From a checkpoint of a small contrastive image-text model.
Data: 203450 training examples, 30.5 epochs.
Rows from block 7 of the image encoder of a small contrastive image-text model, named by matrix and row number. Rows with one number within an expert belong to one neuron, the router's apart. Each number is 128 + 24 x the weight over its row's rms, rounded and kept within 0 to 255. All counts start at 0. Numbers have three digits each. After the name is the row's rms in percent of the matrix's.
After each expert's rows are labels from the 100 images, of 14848, where the router gives the expert most weight on average: "responds to" is what is common among them. Only what is clearly more common there than usual is listed. The data: small charts drawn from random numbers.
# router: router (encoder.blocks.7.mlp.router.weight, 32x192), inputs 144-191
# up: expert up (encoder.blocks.7.mlp.up, 32x192x192), inputs 144-191
# down: expert down (encoder.blocks.7.mlp.down, 32x192x192, transposed), outputs 144-191

# expert 25
router.25 080:136151171124150119167125154075110148162125126154106172133177146125133154101134126113147141101158120101168155144145157135117163161122116138128120
up.0 095:088101112153132175130146133129147115154125155158093136117152138161154100107128099143113169123127129146087137122096126129092097143125146155119104
down.0 099:143110117116114135128159125143132142145124124147144124138156162098157112094145106087113148081152148156094134124129170119153116156138143094101157
up.1 087:087116101155117126149153110142156143122118137146098132140151083118135094129153118118142142114119134159089114130099127143089116135124148146123116
down.1 098:126099117120129130147181146132111134146129131140139130129157179094140130092149105113111135084144149141089128141119172113149105131161154088099132
up.2 103:142135124120120117147144135166145138153110136106115106133144106167170129095196080115147125151096142133150089088144148148113153107136146122128151
down.2 106:110084130142085101148095134104122125126159114136121128142150129154150104093138140129131158136153113143094148123094131154133148148100132087093154
up.3 096:064115156140111160104159084119148136116076138124111119137130137111128099143162118121122142146126126122088146120085134125097078112106144128109131
down.3 091:140095114121158120149163139123110138160108135141134144157164168078152136098142094102116156104193117160110116118092157123144118121131137089148119
up.4 102:140146143124121103115143121146111143155140119107120144137142105172159132112144121123145155122133121109158131109103134147121135114119164108115145
down.4 102:140101141144093146125110120098085162131146131148147108137127148160143132086123130123128157098147106147098154153106131152137123154110141102136158
up.5 093:125112114135147142124134130146161111075109170154131068131111154098126143135117102155133119092157142102099142135144101118146098110136147191139126
down.5 091:125125086140142123116138100128155090109134119114115196158145112115136029118126138115100162155195123177148139060117115155133125153125119123147117
up.6 088:108080102144119138095182074136131104111119119140102144104124079110097129121156110169140109142145163130089133121105148154098128136122148127145160
down.6 097:122105120094112130146122161124103134139131122136164143172166145110178137098141095111137133114163123154089136142098170126129128146117132099108142
up.7 097:151151145169122078131130138157109093130128156117131124158137065151115112114134143130121133093136114130125141081134125143116145116074126067128103
down.7 099:119096075153071144152112105132115143151129123113154136142141155104129108103118127120099136104100153176120181124114166130119116101108116101134141
up.8 086:092107104141130088141114153164123092141169138079137072150117074119146076115186128128115118148125169172119096115134127143108132091108162106162137
down.8 102:128090115111099138163126148101098117117125116132130112159128131102123090109134128101118153142166092156129135077120113167117140167119125127143126
up.9 091:140118134155128133141122157132142119157108110116119081143129107133129108075177088125128114119120151151148114101137131167113147107150117147175144
down.9 103:090105112100096099173090134106139109146129108115141127136131126155106099102133145113132164138151095114099129098146094147128136133122161096105131
up.10 096:103127109171113131113141115145127091123142099125094129127130126158189111102123101133131152142119148156080072142104145114143105116146177091138120
down.10 094:146103107132124135149140121124119125141123111147119143154156170109156109123120120090109116085153145156083132166127184117158127135141134108103140
up.11 109:167188144116126128092156118133098151149130103164125150166178136150135141134130134118126128089146121097120133119120107164140087130125112112149129
down.11 103:143145090161097163123125100101082173140129129132115134134130134143148141099089140097138128116095179090118163174107125124125114133142114134138165
up.12 111:094110130179101130123187095102166145129111147152068140123160090101118127103160139122085093129133120117104157107077122111112125080113131148147140
down.12 094:139110131106148149135172156135113162140119122133150151134157171087153126114144081112132150080135144134101099125104174118121122129147148121113128
up.13 081:151155119181131126122147105098069126113157108168145159154155124122142125140128155113163147133116135113107123148117115125165102131131130130157169
down.13 090:153138104146096152124119141145112116149106150150130143121091092142128095069107159069107123133176137145098164103146119144105106145171121124166145
responds to: pie chart

# expert 3
router.3 093:168095153151150111148113154105125112105147090136123157117148132137133121100179129125154125152168131173164168128134139135129133147127114116136142
up.0 100:129097112144157147071187139139146177116157087153102144110148126145115168118150103151099120112164131121126120111108131120127096119123090155130127
down.0 094:102176092162135128132134106117137185151135140119090118150094096145154098157100167088121142140134130140129104127105166144161137139132121176150146
up.1 084:122141130167155136073133130131124168116166101126075100107168121157118130156153138180158108127157118106146127101143114124110105122117084144130122
down.1 081:135149108142121123135099089158118140123121106102131144144088099112127101144090120137141151140151131122148113136132164150170140148145158156147146
up.2 104:104120156152145135114098109158059136087149125116084095121153100141177075168153160171172106146112118113151156125104132135092080085117142126112093
down.2 112:150098112136138097117127097143135100108097086137142136140114122138106103111138117141153112112108140147141189133193140128132140131134146108139140
up.3 098:122126160140086135143090102159136112080105144116141116166094120132156121132092112148180132155117109113108164146131128127108123148150162117083131
down.3 101:142110132090127118116129172143120106074109136150154100108144132146114174110127132140156114111106164140113140155181118120102112122094090128117092
up.4 104:088123152151139144113061123139054125084132118118135105128144127152171081144154149165183120130107126107140181131115133118093102091126138120108109
down.4 107:166109139107111108121114114175121085105130110149149110119119111134100129130122124144153152121109125136155151123188145140126110127136135122107108
up.5 093:130100179127118083155127124128096094100138149091133082151085153131128113135138120137148146125113120137125130121139132118163165106110151085124136
down.5 077:131120142104138129090133151104112106097114109152137105078142112113136121112142086157141101117109160136123160156137106151092120156093119134135122
up.6 091:111114139120107068117119135146123098150133167126122120122112106137120128117129113155150121126111106129148101068133103127182150093105107111163115
down.6 101:096097102152101092119109131084104132118140044102108177091139136108115070107161117198144118106148138121180138127116134108082151134139144114121137
up.7 096:133124150105084124126166127108103127156130161148100137119133140150110165137115097147146117126155122096152130102087105118167120120103086140175148
down.7 114:093101111166133093136130147094125132136129069127090150097146108111125081094161115156102097072147114121161112116127124120071166105142138116099160
up.8 097:153129127147168163087156138117140172119153086149092149103173109131090156133156131142099131130184135120133123115099125131126105130111105167117126
down.8 101:134148091148141136131142120118142170160114157128108148154099103138160126159093145111113144138135137141126091117140147136179134134139124169139150
up.9 100:105111150173143134128084154149073129092143124115122131117129110125162110133153177151184098119142128122138157125123133122101098060113123135105111
down.9 100:142124136105155088124136079192139101125121097128132109142106115149080123133133099130158138142120112158124159135170153165136152142136145102142104
up.10 099:114138153092129120112135108102109136133154160141083113107172142149126136167121116147172141132121123084163109101099111143155091146103098125139135
down.10 114:112087077182115087126116148100128140139137094119107153116128120090123089098164133142101096092153120146155116126155130122146144083128128122109143
up.11 101:117105146135108125171142081150172117137069128097129061156127067130121106143138101141109126133083132106083130116096130139109132117164155123120138
down.11 087:086106159155106098102103135061113128116119080093084157124132151135137089123152128144147063114140142123166148145116092132114147109120120110100142
up.12 102:120110170130117063175137110120109081085134160072147084136089129128122108110122127148154145136116121111121141128122149131159174111119152093100137
down.12 088:145149140102146133100135144123111124095117162142159080095142110106145148125134092151149144144105143146103159163115096138122131149098123129162116
up.13 101:105122150128093074157139098124111090085137137071137069148091112132134108102132132152154124126111111102116149151122157133141162100123158093114132
down.13 090:146174167113135152112113147147108123085121155147172097105138126126121149111129101131160131145111150133132149164143117126120131157117119139127113
responds to: horizontal bar chart; heat grid

# expert 26
router.26 091:094159141099169104125123089097150121174123116154111101098137125128137065161158137104126161098071125156121092112135174121119114135128164128106150
up.0 093:135112142107102120140098130130112151109084128134130154107135079151149103135084156082144110111146117120142184080139113130115132144126085123174127
down.0 100:134107105099092142127123145164130097122095122120170091103107116148110177112159134113101112167132116185116166108136177116147101113137140108115101
up.1 109:131179138087118105126133141133147129159108132155111159133124115111150132160146087095111163149096093108108102128147121151136122154164126140118160
down.1 104:119114139164145103105112104142140127123136153099103104129139121078135103164113126096115154141117145147105146103103112118136125180081120136144135
up.2 100:093104162087120138138098094114090143113136126129149132107092172154124123112138090135164124156134110138134137132117134099191100150137096142134101
down.2 091:126133130128121158146126134151113117116125152123185135165137127144093158110126149106123096178114146138117180186123151129131095102146122124093101
up.3 094:132118149144129147145141145135108134105092150125132124192125143077117120113149149127104115105168137100146115109080123133108130129170145142112140
down.3 092:142135108108085101072126133071155119135113109141112105092112109179118137125142133155135140134160120132129134158194134126163134124140116146126121
up.4 100:135158107099123100138160148122124133169125115156087151141131122125121115126152124117086179135102097120102125144134137152140111154169144134105167
down.4 100:142123125127132127103133107155168132124151144110109118141137108109139134147117111113106120144118132127169135116096120147126139158077109132124131
up.5 117:111161105089131125135141142145143148156110125142117167135120112123129121157150110091098175136109135107062125153148138182127119150184122162126179
down.5 113:114116157170127079136111117154149124121149145075112122121130120098139112160107127118090121135132144154103142062085121098131112172073113121110103
up.6 090:188137127088102098116115130115144171136117100128095139115103165168182131129116117125162144093126079139104147131163126121152144155131146107083100
down.6 097:130057135085121126131140148122161105147104144113174111153100140112116174108158123128103082176149114169149169140153179122154095075123140087117107
up.7 110:119144126127129102126134141148143133162113143133111146138130120105131105153171121089077141144115091124101092130118104150144122141128138116117153
down.7 098:097141139141144121115110124143124130106141110111089127134144109107126074185116143095124163099112173104117121096103091134091142197108131155126136
up.8 087:119106143118121113148096142127093151110144135131115138114103129158131132106121141119137108123135166088165196145115102123137111126150078182164148
down.8 090:139119101104087127109106114149145128132076137116148102114099103177122147127150142121110092185153155144116163129138165156147106100137103129106102
up.9 099:090135125136139108126147126133115126146130130107151102146112092093084125147141103125093160135117110146090109125124124106137090125140141123127089
down.9 100:132131179154118178169143149140099162075139155156156124134136171128140109137113159089120169094093121105114121115130119091098113150126136143121130
up.10 101:152129129130092182136169130145070093117091150129177171168144130090129119108112131150084145120137137103076119114129130127129117093144111106129141
down.10 096:153110108088087141120110130143147122123110099146157111108109108171102162106143146122104084152130113163130167171140182137145081110159129116088120
up.11 100:125136142114127100126114101131160123167107152093131140140115118131139092155154089097095133140113092122098095100109137151146145134099141076119132
down.11 103:111147139145144132143109121101092133114154123116087160132159127108143097159097150106153173079117151097125097098082099128091141182114148146148145
up.12 107:104151099161137135149180136157090148135133127116150124141116112074083107118135120138116134130137133123112137123129149086117089114152138158131058
down.12 110:132164149098129183185150166158126152122129157171207098141123126140129178085122160110142091144119098108119172162143147104122093081167115140096112
up.13 092:163118141086097140106146130135147148109086149140117135138129131131158143099105123104165105114120116131110101087168101117107168130132110116109164
down.13 096:128092092098108138122117148118135131141114118108163110120109114138103168100163128143117109172130123181123170163139188119157073097126143112089109
responds to: dark theme; pie chart

# expert 5
router.5 098:129134104103127161127110129133141138174104138169144144183176142132161102120105089109129110115098102173105089095150153117099155127149158103109077
up.0 104:150140146111089109144164146098104120147117118138146081102122178139132121092134115125096135115163146134182107153132112102107155112160121161186139
down.0 099:132116125100118071089145144115107121093145123132135172129117140136148128099110113181094127102132135145094177107130085160168132140122095090121193
up.1 115:130141139124111104148139165102098134145151122144115127127116167144138123078139108138107135123148142142199105147127113118131160122124087119167177
down.1 104:146123116107121084082145153124120132098125106120129155121094147146146131083138108179101119107124125141088172087124100142156142124144112096108184
up.2 104:099090112153132078153135091080117134105143154084091095095099124177118086158131156174119133138120133159130163103086133162140147105117150141144131
down.2 089:161134079102113095121142156132145100091122141114111127142115108132135150124116141143072148123111121143137161118108109130168115128144077134137146
up.3 109:150104139127096094122128162094090133127130122140125114132111158161141151093112111145110119132144138146187128134127105104130150133115084129186155
down.3 094:139092128086125094081125150116119121081126103111141150130083150138137142112114113171115123117128122140121196081145100132156124114137127102125167
up.4 092:133119081124149148124139126094145097159165102123095132132096096133095115092141130120123148093122120168125150149143162086140131107120149096154155
down.4 101:124129118157109154103116153138109129083105123148133114117127143106144139115127139087085172135095138146105157129126153104173148152160083109120156
up.5 101:137106132164122178080140137137145143139140145131155152157112140080088121129137107112114147106193134176159116097148122089096135178142126123090129
down.5 098:045150118099140133090175118149169167139149139104131122141164139126096140161113128143089138153126142111110069125126134130153117086151089165120102
up.6 100:135161139097124116127091083115099141141107083145117127109131154151138107151101145150180123121076087090097137122106157121164093116146144113119138
down.6 106:167118116147100152120095118152081060100081102153129105123121099128086108097135137095158147105140118149107185141134168118108092143142127099144110
up.7 114:134130134135109094130138168098111142130136121142117117140119163138147124081137116147108125113147140139206115148124105117134157138110077114174168
down.7 105:143109127100122088077124165118107139092127107114124153129087149137139143091123110182128121111130125145100184094130099156149141126142112104112184
up.8 091:131114111144109167066123123125158152132173136115129125161147147111111148145099133119112090153145144153109118109129132099087146156141114118074114
down.8 097:118147128096172137141154079146157127159153136130147128151164106131127143160153121096091122148131115096122059119138109154097138127138140144095107
up.9 074:123131130092137106123117085094122110145127102160112105127144106151144086128130154146115132122101097113123180127139156106135090066141141119160126
down.9 090:167114128150085155117106133123105104062088123137119116132125119129127133110132131101120164098133142141113188142116160120140143164133102092154137
up.10 094:105161100101144125188110119139135163155112139160120117092148127111166073126110137135131147139062069102091107136134144147146112070143126142135119
down.10 110:144096115181121108167104135123117107115100137103097124114139091137124097100160162099153149130149101127160163109102188113108136127091154104161110
up.11 102:151085133164114169095147133151151148137132170122154137154120155087080128123122114102125123115190132180137115082134126091108149179121123120112108
down.11 096:094149134110163122108167105143160159128154124121138097145148161131108136171100112155116102137124160097144053136158133130119104127146129186131096
up.12 097:125159150104102115155108086092120140135122111144096113107132116139146091149107124158142142138069077073082154138106157128160103103134145136130117
down.12 097:158107111168089140146099145110100075106081124125130141138135105136122112098136161094153159118143122128120204132116165110122125128114104093169128
up.13 099:128174130110143133192126116110142161147115142170121118111141124116158092132117133161124138118086098063099122121124139125147112087134116151105113
down.13 111:151088104162093089151108140111124100109126136090095135127123090122104105107148148150163148118136116119132181120103166131137093101075114105181111
responds to: dark theme; line chart

# expert 18
router.18 087:090116139110111120104128135148124116129153084076107102120121131156098124146125109120126155123131100160120142113111101121137088135150133106133092
up.0 089:142084120114133131121113120160128128107125118129140109148099132126134155119138083089128100082120129130138146126176132122139124161109092081143109
down.0 091:140163115133138130107090107185135116125132110104122134138093129135110132106133130151113131104117137113115139088172119174136143101134137155106076
up.1 117:106119169149105105116148093151136111134127104101088132100124137174097093120142132179118151159126131155134143106121115145145130129129162127118127
down.1 109:103102157143135122088157144055082132081137121122109122119150138109167114144117112168163142100105149139149138107108155123119105131093096136157140
up.2 104:104119142196126119102157123133140126109149106150111131118135124162137090098162161132091162169121161159136111125106067130109102101118144164105089
down.2 105:117095149129138140149129124078145126145108147108139100128141150131108137145142104106131151132108115139156168091119156092092144141150139115143168
up.3 090:159110097089135126128151130138129129109131131146158123141112134149130164124094077083103145084121149113162127145167156140140130138140081108148123
down.3 093:146157131133143120100083117180128101151143111112120150155100120135094116104138132143128117103129155113114157094184100163137119129143120135094104
up.4 110:124126150150110112098138121170125108135109118089087131101115132158102113103164133165131142166130105168126135081109102146151117102112172098123119
down.4 103:104096132133134131125153143057082144095139128129106140148137164128175103126131106129133126126123137124160126126111159135097131143118109126150145
up.5 106:119118116114134138158086137118123133097117142139164135140162068082159127136137168087135116151098096141128137155108116140101095098138095118126120
down.5 099:138127123115122131137140114183170131139121158116161106113115141155097146127175120108132126146102162139097103122139131139122126095159115147116119
up.6 107:162114112089125126123118108149130128102095116144145146148105098129114129127116131082112141078140150112129142149157167145097127194180097113150124
down.6 102:125150100120146111107071118193115102134129109123139123151094111122090117099139125144125126103130147144093147107177137160125115108128124138105076
up.7 096:148108126127116148125111152113132172086140148139122136157153101099146162132125119098120108090134131125136142145129101139135124124117080131172108
down.7 103:140156116090107159159137117167179134148128142129139116149095142144108147128134135085088152146110096114104129123116102095130111137164133105093142
up.8 093:102114137135128119164114086105145114138144137091186137135130093091121118154136151084127128175116120148140129146122131103109126131135125117105130
down.8 098:151114156120110141129115125187152096140095162096140133100116121103107150155146133149146151125154159131106090099143109126133108092139132171131081
up.9 092:162111120128115136153123140130104134081124165169172132154164087072184137110149138096123100112114100133114143132145105136072116100140092117156108
down.9 100:120125140119119156152115103165156112123103158116133121095114146151086147149166104121122148114113126132138120117161115115108115127136158136114121
up.10 106:126125117098145136126100185127115166129155122114129127154121126111125157157099131091158139095126094136121128137132110138149109138134094121146108
down.10 104:132171098103097155130152129159165132144113135175127106130085112151134160127118143092081146159123108109084115166107110127172158132150119130118167
up.11 095:144127097122146125147097112128124134086113132106132173136137062081130133137128198090139112128115111123122145171132143151121120149162120126118121
down.11 099:131112112121128111141109126181162129145107156131169123152117130120110133112178127128140118140136151123118121113165134170126122083122111159096095
up.12 101:137095110077137131094119151101109122093138135126143129155107126151126163148083092107123132091131128118143141149139147141153110156122084125155112
down.12 110:149176114120136120106127147186126115169126094142128128157109115116118129095130158115118129125141145132097124125129103137170113106162107130101101
up.13 109:143128128120123139131102140120107113091113149150166157160173080089167138136149152111116114150112132136137135143117097135080103088121093129145118
down.13 105:126131135123137162162120103151180127144097161097144092117109151140100142143162126090132144137106125158134133117132140113106138119175154127117137
responds to: pie chart; dark theme

# expert 9
router.9 114:112127127127086096084143141142114095136152140079126126160107124136095119103147115139108149147124096147128112096120127139125179081101164094127080
up.0 095:107118149121155081153112141125114128085136087118148108111132159188168106131119163142180153093102141105143117195146131138105126112157109164095144
down.0 097:145118117108134125135132150114118137119173149144195113154168117131137167114130129131162149111131129115151114124146153119142127069099090106100122
up.1 090:122091135158107109112136111122179082142106127118168129156138139139164074159138137132138151143123111172127111155145125109152157095119107120153123
down.1 088:128092115108120120135109160118090130098151120153135115148103112137101160155127097151159131101161134150107148141164107123094137121128108133114134
up.2 093:124101144152130094150126119123104121090118100144136085103173148174150113124109178115157136105098127107132115140119130145112116126125091150118121
down.2 095:138113099113130135146136148109110180115177145151153132131169106122123168107115159152155149103106136104128128180116167122132157078125100141125128
up.3 097:087100127204143138151088102123118096116155108130162092151096152143142075154133133095146140139154145150139124149126125098110101154122118135127122
down.3 092:091120110139126106198110142119090123145144154154194132141133114130087120137118122134147142101129124147131118117150116115097153084111111124090102
up.4 094:131153158128077125100105143107132138169147140129115151129093122109075148114135100149127115145152129133169145110124092082166163123091166089133110
down.4 094:117139156143112159145148088181132079147085119140137136124126116127155087104129166065083113152150085108100136152118133102088144126171142128161122
up.5 092:143158123108091128062129117116141104145122153129126154118142108075121132111147083167124131123146123175154156094175113125131145102116139125148090
down.5 105:125130122127127150089096116122160149128110125140058146124100122132118111129128121118115127121151121135127139120149116183122120182137145143147160
up.6 096:140092126144183119139120102141143111124135143137151132158124123114096116147156121107087141131115140133123130093094158128108100155121156115104108
down.6 093:108108138179132094184088158106094108137117142089153112140091120127087092168132144122145140126122173153142082085147152107154143152127119132105106
up.7 095:100118179131071121156139157126113141143164122110117121131083145136124166135149143133148114134144166115133140125110071104156157099143139119146129
down.7 103:142103127113104135129155152149134114127134113126139122137136111131157140060170143134110115156123087149117185138090140113142145068121150106137137
up.8 112:138099183117104129096091105139126086136090151080127144173159101101076120125145101139132121158118106135095134098134113161106145132131160100091108
down.8 101:114140198121126145125103128170134098128116172119100086120091139140119123171098142118108121146141119143123090087114086108164151173122144167158097
up.9 101:130141162089106131104113170126090127143145144110103125157123125092063140119137104165132099148148097127146106090127094141116135134114160109119125
down.9 093:137165162125135148103133135177157068132121122099097138096135122106162094144126146088097083184092111121122125120119112124133131163180170145181091
up.10 092:127122137099103129112128165142109097149162166103100138150133099078077136108150093161117116139148100130143149091138093143098145103100169106131107
down.10 090:126139158126149127106118126131166075139126128112073150096135120105140075148139161088065112173094122133134126115113135159140129159158148159160123
up.11 100:156134172130103130083077137114125108158122177101124160143124131085069131113128098159122111149131129133133154100124101115143144144106161097112101
down.11 096:113155176158125142134136082194123100151094150127111115104116144138152086118124159116103108158137092113118090108121131108126146144159168143160112
up.12 109:104139172120081127142132160120120132166161103110109128140076142120101148109162119134105125144158128144149148116127081087154146108134176080134116
down.12 109:130110134127114140125138114175134061138098088129118126144133134127165089100164134089086102165127085132121145116109154131133149118163172110137138
up.13 101:059138117201168122169098089138103135137164102134149088131083146141129085163119136097129109151139151140127115117120114134113107141139149156106116
down.13 096:094121105145133111208116151126120120163106135142199128132151120135090110131117140112139158106131128134149117073144137097074144116123099103093087
responds to: items: seven; bar chart

# expert 28
router.28 084:140118135093160127135084171070137129157121123152093144103161129130134130108125109140160144101129102140147191148152152144109154154114136117112095
up.0 095:145092137145129089152164108141147078120131116112078095101142093155062144114113121131090133143135111159128127121062143110133109131109160109164144
down.0 102:115162132111123097179130157164177113196079120129114112124128103133155114116132108122079124148099087123138136097148150169137180143134134103139124
up.1 118:111180106093105170134118137105137137142106144150134148103121159119169120125085128140157144137141119098128128143160119123152132123142164127139107
down.1 123:133128126126130165067154109116106164063148128160142103129178156143129155163137130134149124130138148087134115138132127101130079113174095173110147
up.2 095:130163126093128137112154153095140142109147153154129075105114140087128153112118137161108100086127137124153112149170132110146113120118141166159129
down.2 092:119109133130121134113129138124136135093143164136138127084149129093123143168139132095118087127162163114160113170111123116113118139138098186141153
up.3 093:137135116127112117089102097176140102156111143196186110116084109132111120141123104134165125117134184113085112112173165137129113129121084082124159
down.3 085:118118156147144146126121079156149142144114106129136125172109118096130087133100139139155146146152140185119146111122147108111160157119120125155100
up.4 099:154114150165116101099122085123141078088105108129141111093146082170077160124109147133122139082115163098093150161123158105102135150153148122105156
down.4 116:150131107153080121144122094173161129171131129091112110128113098088171086140141092091078141161159130156140106124123164152116154149106144113164125
up.5 097:157086120151109135130132166143114086057144124077105094137127123135068156114137183146095107104142141129157131164117100131136126110145106160109132
down.5 104:140136097111085092164107146137119118119109154105132121103113099138153124123131100082092096138126161136168125103096142164118143127077119124156109
up.6 106:128165089147112166109111105121113089132124127130121123131151112165143150095087073138118130116112201129111153143146142103095074143148104126118127
down.6 102:164128126115149119112129109182174111165109115133150103130115100114163113143138124102138157135145128150145093100160157159138144164147113107134139
up.7 112:144121158168104133096100136076145134107112115099100137099141118141140146138162154124116080149159121081154121172118099091114137145114152119132187
down.7 102:157122116151093123129108104160125141106152104083120104129115173123177126169144108112108107125150138120113054173104130129146094155112146148136170
up.8 098:134163136138155125110100110128130110124135116180132139095127110168144170161114099149166139111079168116089129160169164139125130129145112106101145
down.8 099:147114111143155104113133101178153112167169129143120111117101076100127093143123143135139132150171129161143087121131162160151145126103110125125098
up.9 101:117121128158127094167167135132140147146123140181151146153163106104105128081166113141143130138084126120110131151118144112119127124105101106147168
down.9 084:119129153135177108144101125087171136193149092105135143176164126137125107094132114132147137115098128100146141091146114143092137144118117067139126
up.10 090:124127122169141140104154126137177068093136106145106114097135118163087167128132150126092122084157175115110113141124123104132121098129122169128180
down.10 108:169119101144099102123168115168163137123150148103116110120105104096176090130131102108081111125129143125161119110116140121116148162115097129154134
up.11 086:134161090148176143147129111112142144120130143153130150096129156117107132118085096108160136132079182112118104155145170127138124162115114133110155
down.11 088:115137139109153135128154107148137098145122127110138131148143103136122108117128111159155137137138134128120103085138117162086121159133112104158091
up.12 091:105087119143120162077117130104148127112112129111118143103133151139120171166152120144120078120155133075136103124118086100148118123115149154149170
down.12 092:156130101158110121105146108184139151110147131102107086100112127101192080148136137100113125109137115131125095107113097124126123173140111158138143
up.13 103:128087120162106163079107153064165134107122110121101127097109118142113175135170174122115098100202139099173134159108097077112150107113147137133182
down.13 088:163121114149106114123116141157127177090142139078121104110113154142179108156138135124114099105153120090128070143098115122134138151103141138121154
responds to: pie chart

# expert 21
router.21 093:154122120103166112156101171112131137111142139111182142120112128170170144107149140151153162122098100165154143122170136154112151093090104127087140
up.0 090:118175186115128120108139126114111114149161105101112094134100163155085138120142107115126139160147121096137123121119135138163090124126163148153061
down.0 091:133155116130142099161172115132114135149162118164142123145151106140138133102120124119151099115146162115197099149108142143119110131144150164104142
up.1 084:130111123088115149174134159083119135085139156122098136092118157138131141147119130126158165145096142117132095193132163111158116140104140140129123
down.1 102:140110131120142124143111112113139130223083097150132129146130114117081113100118115106083089143146118153152134130113172131121173118108115110125153
up.2 106:101099150176120109114146103140139093135156100094136097107109167132114063175140135124131129105146130149135118129151140099131135125144132117108158
down.2 090:149129099112116125143209153132108142066124095174104101131155153152148137132098129131108139110122152108156153150085174144133076137135121183129132
up.3 091:117157123093121143159147135130171162106134143082126132110145135094114154138075087157141156142112137090113083141108161131157108134135140164122104
down.3 093:155131129120160135136106103116101140126098141196155146158091153089126171135108119134114087133114123164133125118136086120131138116100138121119141
up.4 096:116171100161119146111146075126185117141162130070130121136125116120109107160111108132120105138140134129121099125130132141132092148117155167133066
down.4 086:133144126127122122154152138141105150101111117173178076139152107112156145148100127101140134121124105142137068144121132143085079160141131155116116
up.5 094:130141114138106135104138133151181117117122175115113148122139138110112123089114087108119141145116197107186099119157160106127140132117087128171134
down.5 092:154113155110151113112121117137097136111120154149149130106145164107139129161087090174171107106159111123134110121156104109143098131148164167130123
up.6 093:137149114105146169168114162095127135119124116151140154116111131130121171137108151140128167107146122138099113142131125106116126066146141144105100
down.6 103:122156141148106147144075114106138112122047127137130099142116118130104172117116167100106122116114122169118110115140165117098136098132102105103107
up.7 101:115153160117128165108178131114117140107099090147057110110170181142117110158109148120127098152130122116111123132126113115149091100169121143167092
down.7 095:116126124130115104152173110114121105094115128166134112125142121130176126139092109158115123096159143123155103154123134145106088132128136181130115
up.8 113:088155109119121100143122091152128131122134135126082134076150102142107093152122173111145139115132155103109134161105158151143130153129129170164100
down.8 103:136140107150133093103144100101125146106157115138120136104147095129123113155110125126156106117146169121145096179128159131155064182125129182126150
up.9 096:128144138172129148102147098135142130165164126111153115150133105128092130160102115131107105120152124139093126113110125130125105124105143116132083
down.9 091:148133122143118110157170136109123147114116123163159066121162089117156128133109130094122131124145128135146077158104135153089090177133115145130126
up.10 094:145162108130114149089136144098070171113161119156090127118121144119136168138115086114138133088175143103154112126142127114159095131126110154153106
down.10 095:134132158113149100156196099142133107146107120175142123115158101111161109130095108139094137110147149106152092131107135141103125133143149170135124
up.11 091:149172094123126147097126120119145128134111148092130123176145137134132131143076080138122126109105139095159111102147175135117121149114131123135105
down.11 100:126129155115119101154174115124115137100132134175160114106127132107131152151081086162130126105136126116158099141128130130120107137135122184117112
up.12 086:127085124089123143129111128116157120097131143114114129122135108119120157149095098181136124146126132154143147160110154140120104162097125161155110
down.12 091:131144138117152102157163111124121141158122125130136149102108133113101156122130132142114120101074136144111125130101111129133116107073141080145148
up.13 085:118146153079124171170119171116126139113116159099129129141112163126134150133106116169152152140112125106145138164146171116133113129105139140115107
down.13 101:126140131125174127185135118109136139201131103168132165122123127112127134091110132109103108122104092141133118131095136131132152105087115115106141
responds to: radar chart; items: seven